Weights of a small self-supervised image encoder.
Model: 32-pixel images, arch swin, norm layernorm, patch size [2, 2], depths [2, 5, 5], widths [48, 96, 192].
Training: soap at rate 0.0034, 4600 steps, batches of 128.
Data: 145000 training examples, 4.1 epochs.
Rows from block 4 of a small self-supervised image encoder, named by matrix and row number. Rows with one number belong to one neuron. Each number is 128 + 24 x the weight over its row's rms, rounded and kept within 0 to 255. All counts start at 0. Numbers have three digits each.
After each neuron's rows are labels from the 100 images, of 14976, where the neuron reaches its highest value: "lies over" is the class under the peak; "top examples" is what is common among them. Only what is clearly more common there than usual is listed. The data: rendered dice on a table.
# fc1: MLP up (model.blocks.4.mlp.fc1.weight, 192x96), inputs 0-47
# fc2: MLP down (model.blocks.4.mlp.fc2.weight, 96x192, transposed), outputs 0-47

fc1.121:126112110128147104171156143099134152118138122107085170115130138115112171122094103168171134129143136118144115116175126114129135156147164128093137
fc2.121:149189158102139149110133142125149143171108147133150086138166154099126120125130126136147124125126112159081107173116121121205118089101103131109131
lies over: die with four on top
top examples: white die

fc1.36:145133130137138100088124136162164128149192118113123108131110103088144132149129103130151109109135161122136137136145085122124108179107139162148105
fc2.36:148122084118127116125099120116124089128113138095114126123125125163140142136140153125146152146116082149117080144135110113137131116090142157124176
lies over: die with four on top
top examples: black die

fc1.126:117101090124118086120102176120141102171131102121141123094087120132148153106135089096161125113138097092142123183144101151141158139142136128088110
fc2.126:099139099113114161110155135151114157129104176123105113137137113149164113115126097169136126132164156140144081110075162156120086103111110106136139
lies over: die with four on top
top examples: purple die; blue die

fc1.141:173093096134165126091147125149108116167122141146117133079119155146148115111068113138151119112141158071150160120112129159143088161120145195115156
fc2.141:129134130134133129132151163132116098125145156173129108164128096108139138056135138166106079133121152116166137127123098095169116131136158104146166
lies over: die with five on top; die with three on top
top examples: blue die

fc1.108:120184090159122143096099129098107094096079101112153115093123117135174131131153144148134113087117105142171159125138164163143113129130107146102085
fc2.108:176089152096139134149117123142126140158153136156118081108140171163088159167128090137113136135159140116136127132134108092116139161127108151146123
lies over: die with one on top
top examples: teal die

fc1.46:185154162092125097065127124132138129144132162159122094130124113075147109096156135148157112119153107138103138159180124138089136108119147143140122
fc2.46:139084139179181160168168132138094111131131119097130133127105141189114162137130133109147118166090110147124135120152137130130147132132110118105101
lies over: die with two on top; die with one on top
top examples: grey die

fc1.31:122089158162143143111122081137126157158125118146105088146146162137135096112172094140109138128125149113107106150108148112086131143111174092098152
fc2.31:148132159128136124154126141125129128136101139121139170109118101161155105172144149089085115112149100147135146139140109178145122112146104165132077
lies over: die with six on top; die with five on top
top examples: black die; white die

fc1.136:144092113182109104163125137131142101086149108083131139129117077129132128104144138176141137158123125125129083109132120142150139139096126151157118
fc2.136:119111124165079158118120125092158119086121158156130095186161095125137115124124099125124128108134103138140136115103091076094131113156126111121142
lies over: die with four on top
top examples: dice: three; black die; brown die

fc1.139:094132111158119157134109164089125099129093112129149124152087108070146145146180108162126124087168103148149143129147120165126131148102137113119115
fc2.139:097121104149089122150174121177138133116148085095138143093153161164110117073127130096127079118144095140147147137138128077107144130140099140129130
lies over: die with one on top
top examples: green die

fc1.12:144137136135158128095085105135119102138133126110107144169129131155162122142177148155126121117183087130145165133153091114090144165105140095086139
fc2.12:109153137126141127151139144131139126125080147195165120135155134113153092128120116127124146181155163165169095118129138113134130130157091138118092
lies over: die with five on top
top examples: grey die; teal die

fc1.48:101149130105137084082138132148093133142126170109141121127146127129098111098146104125167127160112140129089116097157135137132113138125120168112152
fc2.48:113177125157156165180110099145131132172110131123147146125156162135136125180109098129112132093171125103171114129125095116148133113138139104096140
lies over: die with six on top
top examples: grey die

fc1.30:184145122196141131129106102130155125149150123159139109092114102128116158115132120086176158119152107106119105111095136117124161103107121172075109
fc2.30:102124098119122086139150143120141095125177137133117123139115122144128114133105125116136100136143113118182126117091112098082150108105112156111147
lies over: die with one on top
top examples: blue die; black die

fc1.124:132119122121125078119185159128096102098127144140109134097137124106135118166124122192132131087115151128105163122148116131145127153086124102101092
fc2.124:115089130126131149155076123086163136153150130139138123157151128080119113117110131144134175125091101121157113136143135144117114156140132135151118
lies over: die with six on top
top examples: green die

fc1.81:119156123086152133098121131133135132096167128139092103139122156158117124109123125140155109115133082163118125150165159106083103140130110068135112
fc2.81:129148109128096118110134106108143130170138144147124135123145070092156089105086123133141123119127117140111131122152065133127137101079136201141141
lies over: die with two on top
top examples: two on top

fc1.33:132103114126141143093149098152124149152144136123118151130123105116145113130131101136170100091174120159130144154146147166088113144113122143136093
fc2.33:131129108140095109159142146144096149125085172058163115111095156152099111140110142153130132157134135114194132100128160123119108152131124123086097
lies over: die with two on top; die with four on top
top examples: white die

fc1.123:128095135107095094121112144080124100131131186104100126142159135097103150107108117152121151164123142128106170097153163119131131116132166145116143
fc2.123:148153138096161118140140126117131153131183102149135162125116144139086140155113159128139102157121128133153109094114080163122119133171127139117126
lies over: die with one on top
top examples: red die

fc1.4:156122147118140102126109114125159079146146136141141132110076144164088163118087159109070120115182130065175131112146134140113139089158134131149097
fc2.4:073142142138128152125174107082126162163116136122111144159142120103134126150138111101109155160115131199078146116145112088122098127136138188117127
lies over: die with one on top
top examples: blue die

fc1.127:126090133102101078149133149129124146097125114121124082111127129135121139114102105139187104094120118149171111129120142109077125119145089125126139
fc2.127:142125100144145152153135103164126134163119135129147182086117101120111126089121110110100131129090114123074111179113134158128135093089143140121083
lies over: die with two on top; die with one on top
top examples: purple die

fc1.169:083140133159142155168105122118157130151120124133148106104120124086157146128100091092135117067163134150148156111157098109106109138155100127130171
fc2.169:126109100165103106094137146171085130116096117099161125145103105145139146132160136129102108117129125143135119193103136149140151117090154111094103
lies over: die with six on top
top examples: green die

fc1.182:134136156117092145152133117081145103122109090143144124107107131105143132181090130146107133146135102171070149124128129132130128141104108148139099
fc2.182:102112118162106127127146148124118119175144127141140102086160174099140122092110078127138071113095132133114100130112160109108097129148167103118121
lies over: die with five on top
top examples: orange die; green die

fc1.159:129126144174138163116108148167153126131140148157153149163067134117122151109158105135137123123171095105141108078137145127086098156141109164090127
fc2.159:129165087138133138129133092130147126143103130091122104110128139142192134109134118086099108085159109144172121175101133121085143138121134105108105
lies over: die with one on top; die with two on top
top examples: teal die

fc1.66:161141135157136124091117139147121134141152168124127132122143120103142107157106123104134116135131148141121133129120129089101149135161078173134120
fc2.66:140139110086127118182126093111096153155131128139155135133142152134141114096116147141119119107141094122163128148135122143135141115135130123113133
lies over: die with two on top
top examples: dice: three; purple die

fc1.78:144109138162108124081137137114146079091180118092103097121122140148108156125116171113167174182152168132140160081138128119139113136137127149157111
fc2.78:145144123132114113124165123106168091118080114119134184123097119164120083116137136126100121152152088169137109138131136102117139129111106106158106
lies over: die with five on top
top examples: red die

fc1.103:126130111161170122109177129145143097138093147135120114164082105094087137140150152075137135097109126155136137124131158156145133081114121139132125
fc2.103:111137153172107134141082113161117161141164127147147118130180151162184114124157109168184155118150097134123118130104121116094115126120150148134139
lies over: die with two on top; die with one on top
top examples: grey die; white die

fc1.91:143083139130143151120114148122109114107131109099150118123122104123113101137146094146132096161122105137108097139136125105115136140093110109125122
fc2.91:118139161150099121171141125136124122164140123121106103150113113126095173057123162128145146148117104108102115146143115132114134097122157102110142
lies over: die with six on top; die with five on top
top examples: black die; dice: three

fc1.92:147120108149120135095146117135112131087117128109128122116132141129156128150144151105165123174135106119151166142178096147149082170117124114135131
fc2.92:142115170118127124146141124100177123128079109158132115161145125109114089103116131137074119147103111152140107108128148150108124140115086143151116
lies over: die with five on top
top examples: green die

fc1.80:137119128129063113149105114109126129098130132119140135168114133124121087165115138096149151122136147124098144143117119150125162164171136118121120
fc2.80:130117156131136159120140143138107146123141144149158140119116165102116169090151191160133126119092134176169108105157100111152133108093151128120142
lies over: die with five on top
top examples: dice: three; orange die; yellow die

fc1.65:143105127166137129132155125106148110130107171085130097132142105149158123087156112170130092166137101114141128091124129102111146122118095139087146
fc2.65:142114142116132165124143153164153139135135132141123142110106178116160141132119150099130154085127142130107138175110143177135141146107181118135127
lies over: die with three on top
top examples: black die; teal die

fc1.27:100161139132136140136158137130122103101114119117095089153112094116105106109136097129144091141095136110132107128146132075115156203117121162138153
fc2.27:144135114101083124111125102140085138144128136173162158083186172109171159154127147129093163118193107149141168126086099135127103093101112103126127
lies over: die with one on top
top examples: green die

fc1.17:084119154110152165131138119129116142119074107101144117148124153088155118144138135111100119100140123098130124144164122139134140115130118132140129
fc2.17:121100092160108084143112127141150167105172118138127162122100104171118123151160092127178113112134116149120123115136132133117121119172144157162133
lies over: die with two on top
top examples: yellow die

fc1.1:105135172117147116154134130120145172163117127152120102133136124112125127122124067125108073075144126117122117145112134185156116106106126135096141
fc2.1:140155143167133142123123124136122123116113130108136169129131112120109124138131186126147162139146108156121121156132146122100113127133104158133121
lies over: die with six on top; die with five on top
top examples: blue die; dice: three

fc1.32:177114132111113142114129148135161103117122126095107138159141128164134144169114160116095112141126080147142067123160149115178109122090117120142083
fc2.32:111159170146153156093108082108133117134094151137149120097117137129138126132142076100122133109119130119133182144139094078112120135109139091098169
lies over: die with six on top
top examples: teal die

fc1.173:143150118129124117124104189130098161137085113144103116147099106127135097103115118218127108089135149135136181153114101121129097110126153159142134
fc2.173:126150200135156097122165109107157094113147131136121104131152123128158165111113146083132106107144163148145122145147108171183158158116147120133131
lies over: die with six on top
top examples: yellow die

fc1.111:111129156127125115132112131090119090170063134127088095112141127118094132085135120135133140113148085156133142115158061126126132123119115113071064
fc2.111:142115101123125119117133131159153160142192162112152143171109151075130114117134119091131097123136139088140116116116142138153161119154151113171130
lies over: die with six on top
top examples: white die; pink die

fc1.37:130134116093108146131114150095148125088117139105166144121088104109110086121146096119110116119122110150145095088167098095097136147133124103130134
fc2.37:087161064132073096120158147195100155124138131135124144108133137152151150137097140139154105140147123095165137115087111152157165131096117127110080
lies over: die with one on top
top examples: brown die

fc1.142:117083149098103117126157167143076186131146147156139149152114121116157140122093104156133159105116115122143143147117085142140143143137148119097119
fc2.142:085140138146126139133097129132150082125118150138092129094129082128107114121118092142103129109141103123148138122155093164106150127149140094149112
lies over: die with five on top
top examples: yellow die; dice: three

fc1.56:158153134155169137127099125160109130141101088105140168099110135108106098129105163116143121116138130171083121112124130148124094113104141137109110
fc2.56:123153098124107095098155116130104171149140136126132088122125139115127150162101130124138112112108143116160123100134133123120164128140117145178062
lies over: die with six on top
top examples: yellow die; orange die

fc1.101:130107139148135131126128141094165120127148142140114135135165140152087119112083129129126150129144118142106132087078075131149130157132106157197138
fc2.101:099138083171110139087168124150125137123148110123137097170121116124146147084125127127124097146134153107187116126136079144117175081157149092072141
lies over: die with six on top
top examples: red die